python train.py --encoder_arch="swin" --crop_scale_min=1 --embed_dim=256 --encoder_norm="layernorm" --encoder_activation="squared_relu" --encoder_head_dim=64 --encoder_fused_qkv=true --encoder_inner_norm=false --text_encoder_causal=false --text_encoder_norm_position="pre" --text_encoder_fused_qkv=true --lr=0.0011 --lr_schedule="cosine"
Rows from block 8 of the image encoder of a small contrastive image-text model, named by matrix and row number. Rows with one number belong to one neuron. Each number is 500 + 40 x the weight over its row's rms, rounded and kept within 0 to 999. All counts start at 0. Numbers have three digits each.
After each neuron's rows are labels from the 100 images, of 14848, where the neuron reaches its highest value: "responds to" is what is common among them. Only what is clearly more common there than usual is listed. The data: procedural textures in two colours, tilted and lit. In brackets: how many of the 100.
# fc1: MLP up (encoder.blocks.8.mlp.fc1.weight, 288x96), inputs 0-95
# fc2: MLP down (encoder.blocks.8.mlp.fc2.weight, 96x288, transposed), outputs 0-95

fc1.97:529505567488487501501507462476526506520456501483442487518504452516521440525533564496485467541565519530497553487445484538488567483566521543472533570569568520498517473554520481510559532558551545439470534531541493454512544522505580465440419522469439478520423426461554443464459518460487474448
fc2.97:442489478493492503512545544475563445563444440460493502490584474516494482509468483525502560470434525479587469565468544474524464402534464426515590535521475505523504433444483488501432484477489540461464509435537487496483544488458536560497480567552502527502516492441514496443452471506576509482
responds to: white (76); ground colour: white (49); pink (45); pattern colour: pink (42)

fc1.162:470475455511473507518462517435460557447439426533528469448429517419572458438412447466501514508495440495443453576557534494413500496541522517506435506533551524519549442486483519469543514472530449462555450461527486534489477559515473533507537478517535496488517508518493508429512484558470522547
fc2.162:538559543452444434590509440537568502491505440568447489535472493532468562513548565483485492463485568504485458447494487527449519532445442493538481472493520454532477422468504522498524519529534462505509540467539480542465531545494473492542540424507517485479494537441534501495512466497458376423
responds to: brown (93); pink (78); ground colour: brown (70); pattern colour: pink (54)

fc1.84:530502470516554472483501522493469503531517585541491570518502447521462558521513453436541510515491461496469564445476509505523520443539539412539537517510452530484547519531511500469513593549552533499494580460493501575525561535540516433436440462479448497533455503468573478552495556442454456466
fc2.84:522514480456459516489521576482494514514542466512457476497547484519449471473497526405519529516520496535519447487432547521493490403486476519593433561477438484440525509451516532469518454497576546477585455485530478498550467498517445533536569520563431468488474462510436556489435482461511467543
responds to: blue (58); grey (46); white (41); ground colour: blue (41)

fc1.199:521504561545435501475465542462543459438481490481529483449499531469455465530470563509538473525565568471440452554514471547522409584532542496501517493556509527456437540469511508514425518425539486486529512511507463524453464556472515441489477408493546497507524455540442456449541539509448524465
fc2.199:513452464440524478487563485448465441543540559494512485474462483551534456489514510522478529506460426465521532560457500422490482464469507438462544469495461451433475492516509439502519520581522498548496479507465444528504519481457554420453505575533513517561484626458568549448496483494493475471
responds to: pink (71); grey (51); pattern colour: pink (43); furry (32)

fc1.204:504510521509433473491521496388494461510558542547487526441537534514522556484547477441485529493509498431486529430434471538544523541499590499542456506551453403469513505493453486489500470519515541462529554406477512529465564543553456459493483496498497535533474558486581545453546518448502503476
fc2.204:503521524514484481481508488515435479521477497515517527503480429531512573578475485426501506516431472587521494447443529432544506483543536483550447477476459453507451556465453464467553496495486502471524540435497471468496519407507421445581505506497429447599446489527526546445527508539519487504
responds to: brown (48); pink (45); ground colour: brown (44); pattern colour: pink (38)

fc1.104:521543555476591505497509493546502515539501561562528492449492536509451476467513479458527524520480529539549551433504482457488504554454489473469469475507491459531495509508542478475499456555506582471493575457512540547439497471449483489521500411528513426538477458441601488536456570480486399555
fc2.104:531552486415550471461510567472489426494413558464526510525533541546466504562526467486423518554529530546551461485503557497446437426499488554498512496571488449519469553521498509521506448444511527479511533537504525496479558556516463497463530470561518577499525476462441541522573535521501547454
responds to: blue (100); teal (99); pattern colour: blue (55); ground colour: teal (55)

fc1.187:538513496460541529513457545470537557456460541551501481513469533518575451412508509441501478536527504458495521527449444503467555526484522515465474545506545500552497481446612491465493463525425517520467553501521528546414473466415472455453533434492592548550460469452545506470495508493500505463
fc2.187:516443530565513561461583525471486434476472509550526482530465517488431450499525441457492496478544530556533426460521525584540552543527464506480508505507561476478487461548588523570479459447471485550478535456497545515497448529431428568462503440505514465501533476547479482547475490461462531459
responds to: rays (47); pattern colour: yellow (27); ground colour: blue (25)

fc1.70:564563562555506539492446504424559454505467536523502444518494445507532484472541549488488521463551548494540494460434563453578521482440459521460536435489502426537552439492509486534496479545548466541542568429456479470476531464553445522453467481473505535471511529523562498460514549525456471477
fc2.70:533466517472434541484555529454501547457503508532542441516543536488546513489499433449548547502428433559481492551575518479450435424556507523466503528535532504505554515474509562550461481465541507450469457446465506568456445504476468544505577444458475477511512462440471497432499469492523531563
responds to: teal (74); blue (63); pattern colour: blue (56); ground colour: teal (38)

fc1.208:557526440540553487519549484472506483505460443517511458552541429439484496545538478568523435503435490457515545478507459520562446478451476538435565474523468510503532513493559518471563549513517431538536545534479478505482460494478547442439461432476518455492452537524456421480563530530523427515
fc2.208:540576435441464562489501511460485543489563541532471500435526498435495455499504446550518499537457481526415591518412484452513480489475532455476471489483553506528518571541465464511470478549560517471438556471557541570480497477522501512536460562480462565525409475493546504510497528473472515523
responds to: pink (75); brown (68); ground colour: pink (48); pattern colour: brown (42)

fc1.185:505470500547572478458483514497490500515469547517468556484454517445543466463554526534483432540503494447436543448518534458500490549501473504563526487544546462549581565551530536493497533522535443563557473543451437500423485542507558506450465432473441474554520538493474457535540513464434531554
fc2.185:470530523427472532606478471431532515535477503536510537497473482458419522456519436499455498502496476463525556552509468524520462450442463544472547498521464483553467529540520488518496550516542487454518541526458473513438499551475580434519527566503473526551509502521569539433443460434551424463
responds to: brown (59); purple (44); black (40); pattern colour: brown (38)

fc1.136:563526462491462534513452502470519555499485499584550516522521512488590504442455443563434517489479458462506470428460531461447504500484443491486484492466439503478546468519543523435423458539532504496555529511523477495512502540517505419524571532520491426525486569501538543512568530552424533432
fc2.136:481556512523525545530535520501497473442517486574504458504498440478519516530530511477464523554481529542571428468526565441416482432437511527518470515524433457472436489511521583482529460474486488491550487469511476532498507539453436465434580473536559433497524535476476514448499472540436473409
responds to: brown (97); pattern colour: brown (94); pink (66); ground colour: pink (62)

fc1.20:493505500518502543499531446533539483528439534468502502563511580517509498512474509521498496485509535456461535444462527525511441547467510426519461531518553513470521481454525535469525628498518516410433544502468550479515514562568507513501531536574411533561482481528555492552534574529534420515
fc2.20:577480516449526526507502503422438588558489538536565549499453427556501517444544547494559466479546526509439481474526442540529496487500542430559493565497551515412505551516507507487475512488473495484489494543441465478521544482461520475502435545499482487558503463546486556540465417442475520540
responds to: blue (52); pattern colour: blue (52); ground colour: brown (34); pattern colour: teal (27)

fc1.89:475440542455483548432457481499534464532418455429479476539430588530487474502554507482531424496492530495518535507496457507475475526438485541461541586519541435481462453438584497485508568536472487460518511460517520471420548438545498494505551540450534505566540470497508476463457502467465494502
fc2.89:494527571434474545519426615452501448532442453499520512539547467563482468467532475510547481543502515453525438508508519466474548484504567489499557488516474502471558521581490510491475485558474463490465427470515534487551528521564532521507433476500467459479562480508460416484537418459473551522
responds to: black (99); green (60); ground colour: black (51); pattern colour: black (48)

fc1.253:485546494568437461548507524528490493388538434540510509514509492463489515467462589491518554439531476526529437510443504520503500482446462508511526437498485395452502427520527555488515451451499499479521507475538580504556447457478489481538470486485537521461550525512512540552493465567565583496
fc2.253:543520497491537451484561544547533457430496554566457475455485428475557433429455510509526499475475466546497479522433477495530492459415499429576541497508536441493513546467469455476517476502544511517570529545534558537466508526524481569435437523506454483446510451513518484517465483458569554487
responds to: teal (78); orange (67); pattern colour: teal (64); ground colour: orange (49)

fc1.11:538434552538463467439445534520485472556468576549552536472528538565422467489499440502492473493543512501543511507420482524559553505541548517511437508457498520491507526523532532476450473513455544477489497452527482461475574482488458444495491464495478466483518506441601399442461491435553518504
fc2.11:517498448449498460463488441538496472465459551517567532513481549529475591543485539533491556513498477549587458471438537395517467429469539485436563451487506489518557521444501520478503479499522483500442540506484471477510576538442434483510553456496525439544515496451496498467533540560546544465
responds to: blue (84); pattern colour: blue (65); teal (48); ground colour: teal (41)

fc1.36:574567455504462417562536461440547448457553483517541533529475479439442514523449465505491452524545559470453481487508433517577504519518555548549493472515484468555429474463503537486461511511488506558521521492571544572441469453504466499438465450485464493493431483502516531492445487525427482490
fc2.36:493462504485479529521481466542465455499460540467527528519499484444465503499445455552523505474568515465498486466457552408459430478537431502484485493561525429452475480434512466464564530531478512469561601519481515496597544533474515442453570506509458478520529564495480455487466541457444566466
responds to: pink (100); ground colour: pink (80); grey (38); pattern colour: grey (28)

fc1.19:497463535485531456523439537558494461412500492485528465542556492461511533511487427534537526560522532507481540547461438489472495564517519557472539482480518561512488534502512507533480571541470428453428454438532437427506509567544505463438464544538524503461477456500606453545489514477552519482
fc2.19:532493455484515588516592521456507501507507518459516522519535480470504479574497551453528524438542502515577426515465452497501543531486536489531514435535492529479511585435536547441499468502567531523531455534552518547505486503531439573468425431482517541454520508447427487429483516530471449523
responds to: black (94); purple (67); ground colour: black (60); pattern colour: purple (45)

fc1.41:496474484456533472518470562473515468553481523488574473552459502517522513532523457550477489551452523512549432470456527471495538491453539440458521434462444526492475520471525452472575496525448525529468484531523479465578517437491412469466540524449584484552406545480538441521520531529497448569
fc2.41:499468463524555466490537484486563445528511443500447497546526528583452523543525510513494515488492511498462497557466446512475469427499541482458509528552575519477586449489491478580540500469536452460535546420490429475422486505465550455440497535582508519466518511533541470472406478447536486511
responds to: blue (79); pattern colour: blue (44); striped (39); rings (25)

fc1.45:493493479449457469542554472525478451409571535542510538571459483455514530469504508468528456536486556518480526514451515497477551492493473510452501546517552506505431582476462516542498523537582428505526488527467516573508553496445539456401440429435571500485479463480503507552495517485499554457
fc2.45:568501468500516483498555453490486434430565580451494600471556490470484513503581528485555430480449494512454490487432474489541468541458503454529517463467526534487447595491433492529534491458509488549505468559564471502502463456450491491481432487515495462478423476483554538477462545483515460523
responds to: black (55); white (38); ground colour: white (38); ground colour: black (29)

fc1.196:492446495490504449412533545514562507457556447495469527511546509493540518492539553513525475574470521430476461490490484523508536474470493479514519540493489544481496501468454520516454555483559566421461562436490515476428499538478555458490464471502454449474507454393562436586522483442449515465
fc2.196:457542499466494448490493493510493479498454522434497477502546474541421525451449489519471542471435517490460574539471495510495396437560457513462525484523438528522567535442477500485454471488459446546554537484525487478549448595490430536494581568475459471505553546505455525516450482535482468462
responds to: teal (82); blue (64); ground colour: teal (50); ground colour: blue (33)

fc1.26:472439520480500517525498454535525498554563536548477449538514426506507490513521450589470432502512479533508481479492447490500563454549522471502492459535466533451491584567567521533565561497488460507520551526457532472466488518492434485410558484593425509549449487489539453502502533499469434488
fc2.26:534505371566533488466568488469502481435508487446523471446485530512526487484477475452555528538461431470475499501486527425437450448435500420561478511462503460544588462470470487523518491454492510466557505459501444523535532499483519504534500531531577474553524514495554557486446540508552518550
responds to: white (64); pattern colour: white (62); blue (53); ground colour: blue (53)

fc1.129:488471482484549520462484464459444490486562535492548479483514545532493541502482511448509491485520448472566511486491535471542494485544566417545550476593471402462529540470511466511468438494490519442560512412486447486495541572455464491531436476508491495554430552472544472491505560429553501445
fc2.129:481495469446462517531447495441512482468535562488514561509508418518459541481544539443566432558545533512471549457429504517539514535563548484487394472459552479465485496537464478487508541530546482468497535522468545473517547488520534444474527508455471485634493465544507562442488483469502479527
responds to: brown (68); ground colour: brown (62); white (48); pattern colour: white (45)

fc1.270:522473441522503469541512441485470454558541503536479465503507507511574498488566561544525519548550536475472522437481527511481565461582535485516533442442534424440472485569499519481555555484536476534538528512477576504527479463539444454509559460504478489551456579540523540550428559547508489529
fc2.270:552472462473461531532479454457441580438498549476525561475477505463509524516511497477518515516542483527508551460451517496566535458474553423545480527461518447535468517438495452549522583506522494527454494515559514585530528505485533473521485533520428473530384469518568508450428527466558480464
responds to: rays (45); teal (42); orange (42); camouflage (25)

fc1.115:513512477497548490502531500465430454468527535507577477467543458464500522483484489567468481458494484523527478514453565534547459438485413523527533397453471522463478538467481469492540460487508509529462559527487531507580489456563430515505574505587475518524468523507421597469511522451452455476
fc2.115:559540533517516483518485494498502550436459487563530469486433457490541467536464474550453471516548553475535448483414548428473479440437477481496527509565530489514544561517534539499541457474531475484557497515519559468434584569472547524437451483523541473472523475480479543537429530454536501429
responds to: blue (92); orange (81); ground colour: blue (74); pattern colour: orange (64)

fc1.0:507521520579448473561489571481503441515556529444478536508540527552435501459484433496506474446461460420511548484444490531472447511492456522487521461424477533562443526516543545503497449505515509550531573501538471519574470468540457572545531471458450495526528483513490504579551474448479500435
fc2.0:472506547458458454529470512518468548504488482500519494478398537385565578511491540478540501527505483486518471420536478525526488531475470547493470537493482429461485518546463550476487521561520477418558493567431593565456487545502514465525487461468483458484510461551568492504565508563518503495
responds to: teal (71); red (64); ground colour: teal (42); pattern colour: red (39)

fc1.92:461482553484498472504484558498532528529548566453495534505533468548443541476554499432503483531459497540534508454531506530474551432514474441492442557496496540452488435492485549515451458500460530427532471502418524492499491446434500466554430485477492508577523434465578458538504468587544505564
fc2.92:522478514544502475465484493490547433461571504507482456482525443521517554455420483564461480562529478449482504463578452510495534488520445532483492511543466569480549507530480413542523495515527464510498558495457510424486557482459442497485541476480557444468481550488463543547511577567412529565
responds to: white (88); yellow (58); pattern colour: white (52); pattern colour: yellow (41)

fc1.179:530546517521492510579442579578567550494458548506448468586511506577470535494549486480545502517541548509475459541399449505510467533563494529492446544483476466503440475500533474559495559483516580435478504495492550524506477435552493531480437529498448530478536465473509523547507514480477440521
fc2.179:450482497491453558434593524495519502545522541534431475471583539557509449488495525489506565547474453504549492448513523469436504509561558517555508540488497467452517537429549544500514548453559500462557528500524445505437543548563444557520505449527478492492447465457470535497475556526549465465
responds to: blue (88); grey (58); ground colour: blue (46); pattern colour: blue (42)